{
  "arch": "vit",
  "model": "multi-label image tagger",
  "dataset": "single toy objects rendered from many sides on busy backdrops",
  "train_examples": 203450,
  "image_size": 32,
  "crop_scale_min": 0.8,
  "horizontal_flip": true,
  "norm": "layernorm_no_bias",
  "norm_position": "pre",
  "hidden_act": "geglu",
  "mlp_ratio": 4,
  "head_dim": 32,
  "fused_qkv": false,
  "bias": "all",
  "qk_norm": true,
  "parallel_block": false,
  "inner_norm": false,
  "patch_size": [4, 4],
  "conv_stem": true,
  "layers": 8,
  "width": 128,
  "positions": "sincos",
  "pooling": "mean",
  "num_labels": 52,
  "init": "trunc_normal_002",
  "residual_init": "none",
  "optimizer": "adamw",
  "learning_rate": 0.003,
  "beta1": 0.9,
  "beta2": 0.99,
  "eps": 1e-08,
  "max_grad_norm": 5.0,
  "max_steps": 15800,
  "batch_size": 512,
  "epochs": 39.8,
  "lr_schedule": "linear",
  "final_lr_fraction": 0.1,
  "warmup_steps": 790,
  "weight_decay": 0.0
}
Rows from block 3, named by matrix and row number. Rows with one number belong to one attention dimension. Each number is 128 + 24 x the weight over its row's rms, rounded and kept within 0 to 255. All counts start at 0. Numbers have three digits each. After the name is the row's rms in percent of the matrix's.
# q: attention query (model.blocks.3.attn.q.weight, 128x128), inputs 64-95
# k: attention key (model.blocks.3.attn.k.weight, 128x128), inputs 64-95
q.0 097:108143173156131107116107159129152145136124113104121115146120104153157126127121161123123128131131
k.0 116:133136113099160139124146058139151132150116125166147151097149149168160159123120143093166147116105
q.1 101:107128132126134120150109153151127184166143116168136121125104155137115115177117108172147144102107
k.1 109:123166160128170120120135108128127084122113088071147074126194163117153136131160155113132134103111
q.2 106:143137115152163152118112136160125125115100077137102145152139085110121145165078177138147105138078
k.2 101:107123126130121143140163137128110113103156145096108153115108160138111118118154118135102116164170
q.3 104:094157141136149109148092150117156138161148146095170133127110166120146118177151144124142121112124
k.3 108:130143130126148134128150091164163123086092096130116153126162136114124162117120125113117141117120
q.4 102:131157110147147143136084118129119131104190175142169162160119122142112159143144078131125076109137
k.4 095:109160145148110155103140165191146084136081063102135107101122145108158104146145144135117138140116
q.5 091:117137124136145151079163140092133096137135117165102086158115139149102179125086088110152148174141
k.5 114:116124138105142153171113122138154140136145148132133162115113105126169162167164146134155119128139
q.6 103:160151118130148162104155084131105145065137085138120080106138109100156115133107120111075115129111
k.6 119:104111136160111136115114168150076122171131144139144143146074159170105126135149122147124116157177
q.7 087:135142112179139117127158071079124124117096119101107136162137087102094146157103085112100134119141
k.7 112:130095127134117140075133152157087174156154106130148135130083165115138098126136188170120145146139
q.8 141:084137104127159171111147143133142124109144101128104092130140137067118158128082153124070110110102
k.8 078:106107140114142110106144128144105132110089124109162142131136132184106118102162141148164131183158
q.9 083:130108128175107110133094144131121119128127160083123126116149105189143119091134111105125142108115
k.9 100:151124134101126136107098108104151101148128136153107115114161116098145109115110137128154133129076
q.10 101:106119119163137110109120133124098112105113156093142138124113142156132104138082135119116122121129
k.10 091:137132138132097150127114139123121143130159106148105136152110107055107147121140135137095155160115
q.11 121:137098132113105139110130112137096134110125113117135144091118147094083132114140117167109084118134
k.11 079:112118175129117107122153147089122130122081116109161106130149086134091118106130121107153143187136
q.12 093:131129124143115163159166152115124134126114067139109105093099127103156149134086151135085150126080
k.12 105:114126102148112115133107116110103116084148161118126118185141118166081098093156121152142095151172
q.13 109:102125119122143112130109156160112130129132135141133212167129142108136117152107168131143081123127
k.13 132:137138097160099119136154126147116137086144094095111104143104141116109097114125103164083134121146
q.14 089:104132116149126147136109169130114108105134155148106131141147136169169146091134077067115139114128
k.14 104:129134115103101141120103123126129138115132119112139102141138104123148114144116158168118109126108
q.15 092:154143145137125104124133099134156112105181152113174139157133133126100116138095099126115098117139
k.15 109:103153127146117126110111166167079131147119093150117109124105112120125118136136133168108127154130
q.16 094:131147122112091118184149123115101110121113170112152167123105138098154120139186125138090119117152
k.16 112:117115132135120104072131148099088210121150079140117135162114111104096128127090131130121137167144
q.17 110:126140123168154106044152128113110105110129117129115122101176165149132123157141142124131095154139
k.17 109:130152142138133128174134139161099137162164153136114139135093100126109098136100092199153139124110
q.18 104:121134148131135137092094127174141124100118096095127138100137135089127134109143111103095084087129
k.18 088:118133126128115101125164137093096131138086120121180110112144104162091112085131116153144144166106
q.19 117:101114147094125109081124197152142148155109134122152115144116166158151076122141129139162158124141
k.19 107:123170120113143103182126080124130126122138097107152105119171107098130163132148110122107140093097
q.20 095:130094145083120109110168145119144106163121123128124125126140143143156109099146175124178157192150
k.20 084:146138090133145136192101097127171138125171177157092142131118113126141152148117101117120112066120
q.21 101:152132116079116139134152092123167099149133167117138112127140162111089128069150121111150157144181
k.21 096:143126111134124130121100173120126184128129138156118136136099122114136119177132110121077124079117
q.22 107:144108109093119155161125135105089143126126143198107105142101088156139139145151111163134141135116
k.22 117:121123157113147138110136147126167082150116135097131130117146138109153178140133149084147127136117
q.23 096:125111156110129104167149090109142169170134122143134135145117090138129130153122151138190160156134
k.23 081:147128123143151154147109107148178099109151176152080153141125155103165164145128137094110115080149
q.24 091:113085124165103135129165109084082170112114109139079142130112093129135131122146059109106159124158
k.24 103:168085147111113124103111098118093146166175126112157115148082137101123119125139180128157129155122
q.25 095:122114157084109097118140112132140183141130088100136094070156139119119079145143136094165145131160
k.25 098:151111146132160131156139098089116111143129190127134153133131133115139164159138133072103134105121
q.26 102:160142158132106131172110094114151125123167152159165149136110085166144135113154136137164135167156
k.26 081:135141104122139132130119152163168111136138143165096155118101155120168161151102107111108103106117
q.27 095:130089118101163141110107162157152122138162167138102121153122162136170099117140091159139119099097
k.27 092:146136120156071132151111135172131071107094082118134092103134139153104111072118145125106122095127
q.28 092:142128088105157128102121145091144079154114178128101083152127158158118118113118126151120148128112
k.28 127:155101100136087138113104152148125113107123128123122119103127132128099091137097122146115147089113
q.29 107:157094109142080132155137101132105132144125148114134143106101101124059165103144130137146112154139
k.29 091:145099152132152132125124138051170162150143112149091137095132125146204094108115135098149109123143
q.30 100:149154152139107100187137096137136133155092103153132153091156121116154150155137189138145181131088
k.30 095:120131116112148110125125119116159124100140192128102134164166138116119145157094081139134108100158
q.31 099:177135101098107127176112109163137111139120152116146130110155130112088128095180155166135126125118
k.31 093:123127152156141135104127167096152120135120130128101105112154155154151071133080109106121120087113
q.32 096:121130132106130119119144179170117142148154115116159142086108118116140097147185117152140102135181
k.32 091:144142136158150095168150113131136116106110135156133125157148080129122176098095162115135124142154
q.33 155:112114145125105083128104124132136122132101110135145146111158137172147084147146155134154163118138
k.33 090:181124053106117135131098109143163109124155143125122121141128145129147159085157141110110124104119
q.34 100:145159127124120097143117127104152129135124130169162129138156102157115154133134150123137125123094
k.34 106:126114091090100141137103086138140089118130137121123142125114152184147117124137130122165124113111
q.35 100:137167123154127125143128122131127106097099118090105111144113110106098163114142089090056146111116
k.35 095:089130187126159164114178118118093120173120106129125111125137155062096122181138132145156157135092
q.36 095:155128133117119107117109126126124141126145130104123106177111117138077163146160074123140137117108
k.36 095:134097150107126128087098124098133114131111103138122136110146148103129084148115125115154132120106
q.37 110:090166138121133127160121141128149186119089079118155097125164100083157137173135128125126132115125
k.37 098:156103112100138116149138084147111089160159145109126139146092135155104144098144132127150150119130
q.38 100:145107088133147090144148104123117134094139138126136160123137136114092113160119099128107110127137
k.38 085:127110159131150123108143161175120100179093142112141146148115110102152123120147163113120138171120
q.39 102:118159135094106103169147123095098123160124100161150135117128129105121113120093158143146107136128
k.39 100:148133122097096156191098123100128132124120123132144146155091101137131116164164123140126117108143
q.40 098:126169143128128155135134121164118154158134094144119148116125141103121127136173146132162132127117
k.40 091:131109138141155110147135159085101123072153168105111122139126118169142089108109114170144097151152
q.41 101:076125130170147156159150164102115136101133148090102133145121131105094170131154121151108109095107
k.41 095:105123202144157138115143136125138156143128113117114112121122139127114084115118149143137142137083
q.42 096:122104083104155125118158139114119117130090115096109128119123143083106102103094161135079127110094
k.42 094:102162207125138181116136101091120131145112128114138130151128159076111153171136135096139140133139
q.43 097:101111112162114141090110163141133122121111192124142129105140181177115107141132121167104121110130
k.43 103:132147099138135138092151101164128148128139074085138099149116109113128144112158146098136165131109
q.44 105:159137147133129123125146118097087113137112088118116138116126106088141134065140146114100125143116
k.44 099:103169155138143130131130155113132156105148121151106159137126135097171098194114125145119127108124
q.45 102:139122140126138133127104140141156086145123165113141148119132142164152109133152159139178142119127
k.45 104:123129111131112164123102130102163102085116130144116101121151144151098147094121105106133108104125
q.46 110:143157143086157117134142128102084147164137140143144117138100122083111155148120111106108127123139
k.46 102:117144192153133134138146162110104116126096116144117165128124143108140103162119115185158146145118
q.47 100:136121149138105136088090159142113120143167145151107107158093171147124146099094088125146121151154
k.47 115:136143099138126087143136100109104155103083107145151135100146094115110099167088087188093141097125
q.48 088:135108100156141135114124154099161139098111113128117135165136100161158138123058142105105147145116
k.48 094:139126110104095100120125111185100089166151146115128147111140120135135165115161114085118122124137
q.49 102:105135100151137148126157114130098130110104093141106127145159128096108133126132133114088128129100
k.49 110:115120163148128099128131153144133169148169152098116137146145116136148102120156143129127129149161
q.50 093:143102123132119114131106070138108104117150133110115118138124159148106106135139138088115116116123
k.50 105:095129126161107165141150168131114147115123144148123098104151118112078110148112120127106166141159
q.51 082:115176160100096139126140104156128132141134128163171103110136109137142134165158109107185137152169
k.51 104:162099069096126090153098146142156126119147129140135125163119104161141128094126150142133102120140
q.52 090:126092137147120099140107107108142120114183166139122148118136122171142141102101124137131108137139
k.52 083:168129074149129130109117161149160131125112107135127136080109103146167119110123094153081136115099
q.53 093:105126107105122133103098145144153105130148199106157120136162155165128138148123156140124112093101
k.53 096:147135149169107163079109120081161137092104115111109110140143151149117095075112133107109179126121
q.54 111:110098148139113119143133120113109155125121076150112117119142112142118120147180142141136151142147
k.54 105:149099066099133074128122145175141148137172129103129145142106111177171132110153136131146107117102
q.55 109:131143110119144139131121121121108112111137140113118125135135169080123147131092159124087088105088
k.55 087:063140179144126176112171133114112150160101133119143110153107139124080122157131153122126173158119
q.56 096:159150112131143145082129162133164102155125146153101126170127117187100143112117096156167142153107
k.56 109:127095108116097105117082122120098124103136119114125125106160119164140109093124110101121076128119
q.57 104:139123137194130156108126117082112115151098159142132168130132144134168124113101115115117154138118
k.57 101:145165113118095122142113161178159102119164113121108104102155140105143135149187111126161119130135
q.58 093:152137087078140154117167137126155122139123101156105124150124093136141134093098156137146131164099
k.58 095:130130126113099101136081110098117137099150143130132153107136125153163151109097107089102060128181
q.59 099:115139158104127146142138109186126121111109103087101102098120129075118111144187131117128126111130
k.59 107:095111151165189139116186118101116156138121132153132116152129133091094152139097147159126137146126
q.60 111:135141147122138109164134067131117142124132134125130143084115104087138114120132104121118111131163
k.60 111:152104120149159146133155162139117114171129122139122127106100124084129142138152117158120123166140
q.61 091:107127111145101151138155113168134159111124090100148077105106110127133135135146110111087179116177
k.61 086:172118112087176095141144140123106123147157132104150098141130148121126167124122143111132113116152
q.62 100:156094160121115100133112124129149117132166162141149149112106136149143101110117117149195114142168
k.62 117:135133073091125145142106113130141107117085110163150113114117104139117147134109111123111102099112
q.63 100:140071130119175147113143162115157144135134141116116128156101111133169129121099121155171138156122
k.63 084:151137116128112080115091122149141110107119129154134157056137131150150165090085094127112080112163
q.64 112:117131087167135142116119098135122120099130160106126115094123121101127120123106118127067090081137
k.64 082:140150137102096112123151166125100143157122146140188189127109112109119110158131148102140139170121
q.65 108:112158107149145117066116140137063112126107111120106122154117091107108102096100141066111119118092
k.65 098:120099123125077116120124115121074191136149130165153178112100126153127092104126113177110141150177
q.66 098:110115149111153112158158109124141121134138089159145123152122130146132175153173116141172131177123
k.66 076:120129147149155161120114140143161119103143104110091076132140141151127160129132132117164128105120
q.67 091:161110129098118126116119168144134134130131185120110144134115158146140132103092133120135150143100
k.67 084:154121135102129145152096099118131109117094121172115136127143138123093129129134117119169106123132
q.68 101:138166126155117137138109148061113136143132122138100105107135107116087131118110100110117111106118
k.68 097:143095136140154112107144100099121137128122113124129128105132112102130074120134132128094148169163
q.69 094:139110096129132142077129124142146120148125180127128138129122129105154084126093138135095139115121
k.69 070:116167129112108129157156164151123127129096112142181141119146134109139137163148130151104158121121
q.70 093:102108084182171118115126126150078142112149129108126141160107140123092105139128100147103082115112
k.70 120:145134125131057129131138125135075156115156115160125140123085099133136094137076130146097161143143
q.71 089:134116105128124112114142146163079134096124136071133176130107159112107095125120140124118092115156
k.71 132:154116101120082102111116129127079159115147168131119142118108125139143108126109120157135129133137
q.72 098:090137158166137139138134104144133118116105112146125108142120112151124157113132132147138148165138
k.72 106:113137126105127126137124104128182145149134119127137093137145093155111154120145134119153112136122
q.73 096:192112126100116143103120147158155131129126146102089119116138130129134118106130116106115147096094
k.73 108:108150114170151134150132134107131086099094124142137151130164146100162142172131103151114128084152
q.74 103:147121158124127125101131123200125137123143143132149120135110112148161123131156145175149132152106
k.74 095:101130126123181155155118135128126135126132122146137129154124161159122185132098137105156131120113
q.75 095:087115113112173117127115162091085107109118136174119136142119144121167153104117116110109095170136
k.75 090:139110118128107131134124100104179145116133124146126126113106138163121110145131122100127109135152
q.76 104:092143134114120115117148109077157141097098101152145097094176084132171131128144162111131151134178
k.76 098:121137135129107123108119176153172120130121171109142110132176137113103110121190135142125097095126
q.77 095:143106117121134171137135066145099123139134137124092123138076149089067153127133109120104103108111
k.77 097:134145126157125098135154088109107129140112089163121130111123108097140112151088130169129163164157
q.78 125:145134139108135124164099155116164156155138134135122135138106116207145105106134120103150169139107
k.78 105:139102110114136135147099109142183121096124115132096073128153126146159148095134139115113112093094
q.79 097:090130166104130144127142123129135121143118073158157122109105163121125148166137151167127134143124
k.79 105:097148130171181120172161164111160086141115164092109130130127149138149164108117117116150135117120
q.80 098:144144109163131104132177128094061081134150125142128125129113129099103155108104111152117104139115
k.80 105:114151147146121119102145136126074169137124097133145155118119123127125103163124113135125153159134
q.81 084:136164159127075127171141094123135157119150108114129090075140100139102142157169141151144143112144
k.81 095:124114149122223137113171123108116132139122124103118113134150110060117121131134157144130133175106
q.82 086:131105117143158125162102158123169113109115131095126105166130125133110136145142082089186089120109
k.82 104:171105130108098164133104142136157120133142140099132125085123131116124145145131159113141130101123
q.83 103:110128135119156124151080142083164144164124093144147162158137162167152123153130110103160136145141
k.83 081:135107110139106143110094106150164101102141114101062082160113132162131124080124115123109110099130
q.84 087:140148136166125101122135099141118141108184096107136089090179103114129140136178141169106110116127
k.84 100:128130137136163145105146147121051116135141125128139160154096138092118121132107118126115153162154
q.85 091:143133108145175138130148107129131120102139106125116133122129146146106138088114119113116085142148
k.85 104:148125085108058094101086151137126173123152144149118126142123127170165135115131109146126113129151
q.86 087:126131154084061146109101139160143169140148166096132115117129105146129107161140150153143160112129
k.86 095:123114141125163104155149100136168103109089146135126113121188123089085156148130171130138127106104
q.87 099:103124183132094116167131110140135130153129117144162138128130146125133154167155133160173132148162
k.87 096:103113147122185148105118085129163128124141136094104094142132127141086152131128134103155101125125
q.88 086:129144159149092108159143135122152099143146097133144125147121159156100166142122126160182146164103
k.88 106:130127156146211162154122121106132130148141125090111117150119121131118154126130127093171124159109
q.89 090:127127155135119139102155063112161127163125119184138142099116143113142128117114171106119166153132
k.89 100:088146135135156153100110141149150108136123121126113116140141168122099143107172111134155116134127
q.90 095:139132129101127138121111157112155138145096140153147157135126120144160106128100142114126172123109
k.90 093:103148122124128118158115166136128089129117133124132142124133155157155147074139118115120105074093
q.91 099:137130076122126121114148149089119120138164123134128138121172110096101116121124120124114113118159
k.91 118:145143129142090104095122130173086145109129106143132106126143119118128094133125121161095151118131
q.92 097:106116101134176131114145123087089086112097116155103116120137120095164137086120123102100129130156
k.92 104:114141114125099136100118117138084153149121100143144152149088133128120100123146107154090122153169
q.93 101:156148151103099133133088182158135143148138107098135148148150109155114122153143136135157134110104
k.93 092:130085116131145112138115139101131115116134139104129125130108138157148138083114120108121115088135
q.94 096:126083111105099116167120200143131145125086165094134185176135142122138110141136119143143143122162
k.94 101:142119126116110122170137106133168080105126140112138082095160101147139123150121138103139106060106
q.95 098:128131104145150136136113165112109129105109156077125132157112180124101120116105112124115106112110
k.95 094:157136109118114109123152099110063131170124136130132188101097113094155088150088123148103146176127
q.96 089:102117135142143163138127099162132116126126138123125119119097135078100163102129139105104103103112
k.96 089:116135115122110142109177095138160140124111135157179139138132097101119130127129161076124159180137
q.97 094:094113130150138138169124137138137079180126157148128099150149124106087128106086157177124098128138
k.97 100:128109122141092139113146123134125132122085115130140128134146110129075123130148130092079155144166
q.98 090:096182150183149125101147126104139078095134134123083150146155101105143127119127140125114121097082
k.98 097:126146128155114099146155113114119100123133100142125162136127150096134125157089130125122117161126
q.99 090:155155089134122112129116146155114117108154098101102159070133131134151130099111127123125084122153
k.99 112:129147142119138109171145151116126115153106099158133133147109100114141146115112135175118084153136
q.100 112:165145147132136125141122113080105099121107092097134147096138156136102126126139097126128123122128
k.100 107:127100151140138121098149159132137114131090140161151158156118090141145134095107136164122139217140
q.101 096:124114121126135165110145099136134150084133132112136130114149112062145145155153141095101150103081
k.101 078:124122120137146140086156141116141121125112138128153153119136106087128136163098148125156157152112
q.102 108:153093124148081121117131138121126112122084146153134102150108128177112153153135098143116150131122
k.102 104:145140125156134136126100129115130100099091108127151140112143127127133141145136108098141120111110
q.103 100:102125136178153102131147152104105139112082125123156136112136142109153095171158129102108150136117
k.103 106:137115126122148138083094102182115094113128118103111152141104129126132116191111128099163123114113
q.104 088:124069123142117130172114108135141075169135169136130103141137129133104139136112148143111123121119
k.104 113:127145082128096108137154146103136142057095125117149101133161101121106149137139116098094135100139
q.105 097:125163132138118132074108172116144098094116133135060148149111134160132136096104130129130100116111
k.105 104:132138143142139120160153104118129141144133081126119086154157141094122116128118121113110130180165
q.106 113:162121124079110118169120127111120116163110157109175116143149162157149125185168108126147144142140
k.106 134:132109108118128155108108140107148113072139126118120107071158123182121141132153106067128135103146
q.107 121:132078125082120172065138138149153127138085124123132153109099110119141176124152137096132147152140
k.107 102:133101135133125124125138114091095141158139141082129122107141106106100108127169129109141161132153
q.108 091:174161127139134127137125130111149096141158113128131107125096128193075111095126119119170150124142
k.108 086:141171143109121090160131129116119157100132137101120092129186178146119107101137113137118130130157
q.109 093:088119135115156116174136122123123127148130128109159108112137191133149108107123157121112118133155
k.109 093:139106095110114109110109127175089106118179155126084091131098160150119103139110097120125109065142
q.110 086:135087136124148133145088124147129146132118140128140113119096138169126127101143126117129110133192
k.110 100:124175125129113122105097097145122110110141138144135100169140109129149115117113109128138132069112
q.111 092:117112131063081130099152129127163138123138100131160125152135164131126116108109143128109151134139
k.111 098:159105138111128099123134150134121149096153145130103112143153165125125126110078081118129139118188
q.112 092:116107152114139116159135119117103159154113111104140160167137093125155133106142119155133135180146
k.112 094:135104134107125133143085094126124132164139182111110134139084115160140116124180122138115131089123
q.113 091:148117128129161150110137122128140115125158112130113140112149135117124090138139167092147161153090
k.113 087:111113131135159120126142166126131164128167156063089132132124151142112109124150124167132153099099
q.114 104:130118128130132109132153134118133113140145116157132108132137158134101108135090136140124162155112
k.114 088:127100130143129117145120144138099141111168138109093152130118177153136110113122101142148132093105
q.115 096:102167113147112138110152108120135123109110147150126100144153141108105100194103137121129163090115
k.115 101:121132107142113129103114148165111098107107090155126121104165162096100107148107146128111110134131
q.116 125:137114162115136119123120110117156135162140134163134102159157135166103120122123166152177140159132
k.116 081:125118139151142092162081127128096155133154146094087120136145133157117114083144104162128127077103
q.117 082:150144093112112138146116135128135107109128117099119123075137178180135140111131106116115100097181
k.117 113:141137114137122108138127182129074089139117105164126106127127132118123135103098112169117086153137
q.118 121:105111159143139136090089138112141129131097164157113161164147129149150093147142163133138116120084
k.118 094:139091121159160131043119142177152148169145139125106099147085172137140120127132132114111143123094
q.119 102:157148119090135149118103101127110154141152096120138111113130094093137143123137132139122103117117
k.119 093:098123148109124137119154131096127186153134123128180160101118084128135110131119147140121138172146
q.120 109:143184086151145147136153147168120149121167123126101138101118093046108116121102117133133145134149
k.120 108:106143170120133164147145130114163118136097084134110168129167101103118131099140175131114138147140
q.121 102:135134111143149100167111117116101128125166202133126088116114149197157164143132076129126122107104
k.121 103:127185101128136148160104122111101101101134101113132094112102162157143158173116082151144100072102
q.122 102:126136157176137125147111113123120167143130143139119093181133096170085102144135120182169140124136
k.122 077:133150131144149143110082146128126131125102108122097097124144146147115107096154135148103121090091
q.123 089:135125130112117112114115148148119167115126123128134144127097116176151128115133090134146125138196
k.123 103:152156134114107105157087100149122111149145160164130137148110154135165161107132112169136075089105
q.124 096:145170137121133106088128153117117180103137116120131156128119093137160117146138096130165133146130
k.124 115:136135180121158145161109114124149131176146157130112149119120155141163166114152147172177090133115
q.125 096:097136140128102093142136147114105136139118122153148159147149077088140114141109132167151116147119
k.125 103:164100144094104154160133114140160151148132168117128152139104121143124137129160166118131118144156
q.126 099:105113135161113098116163133137117108116102098120107151114145150075149141149132122109070136135070
k.126 097:130076103148135134120157152142139105128114116140118165149053104118150126161129135110130120162110
q.127 110:118136104112127163113137111175139148072157128092099129121099130074151167088109133103092107094123
k.127 075:116154108097123135141164100124146127140134128158162104120132108083140134145127152120130128135134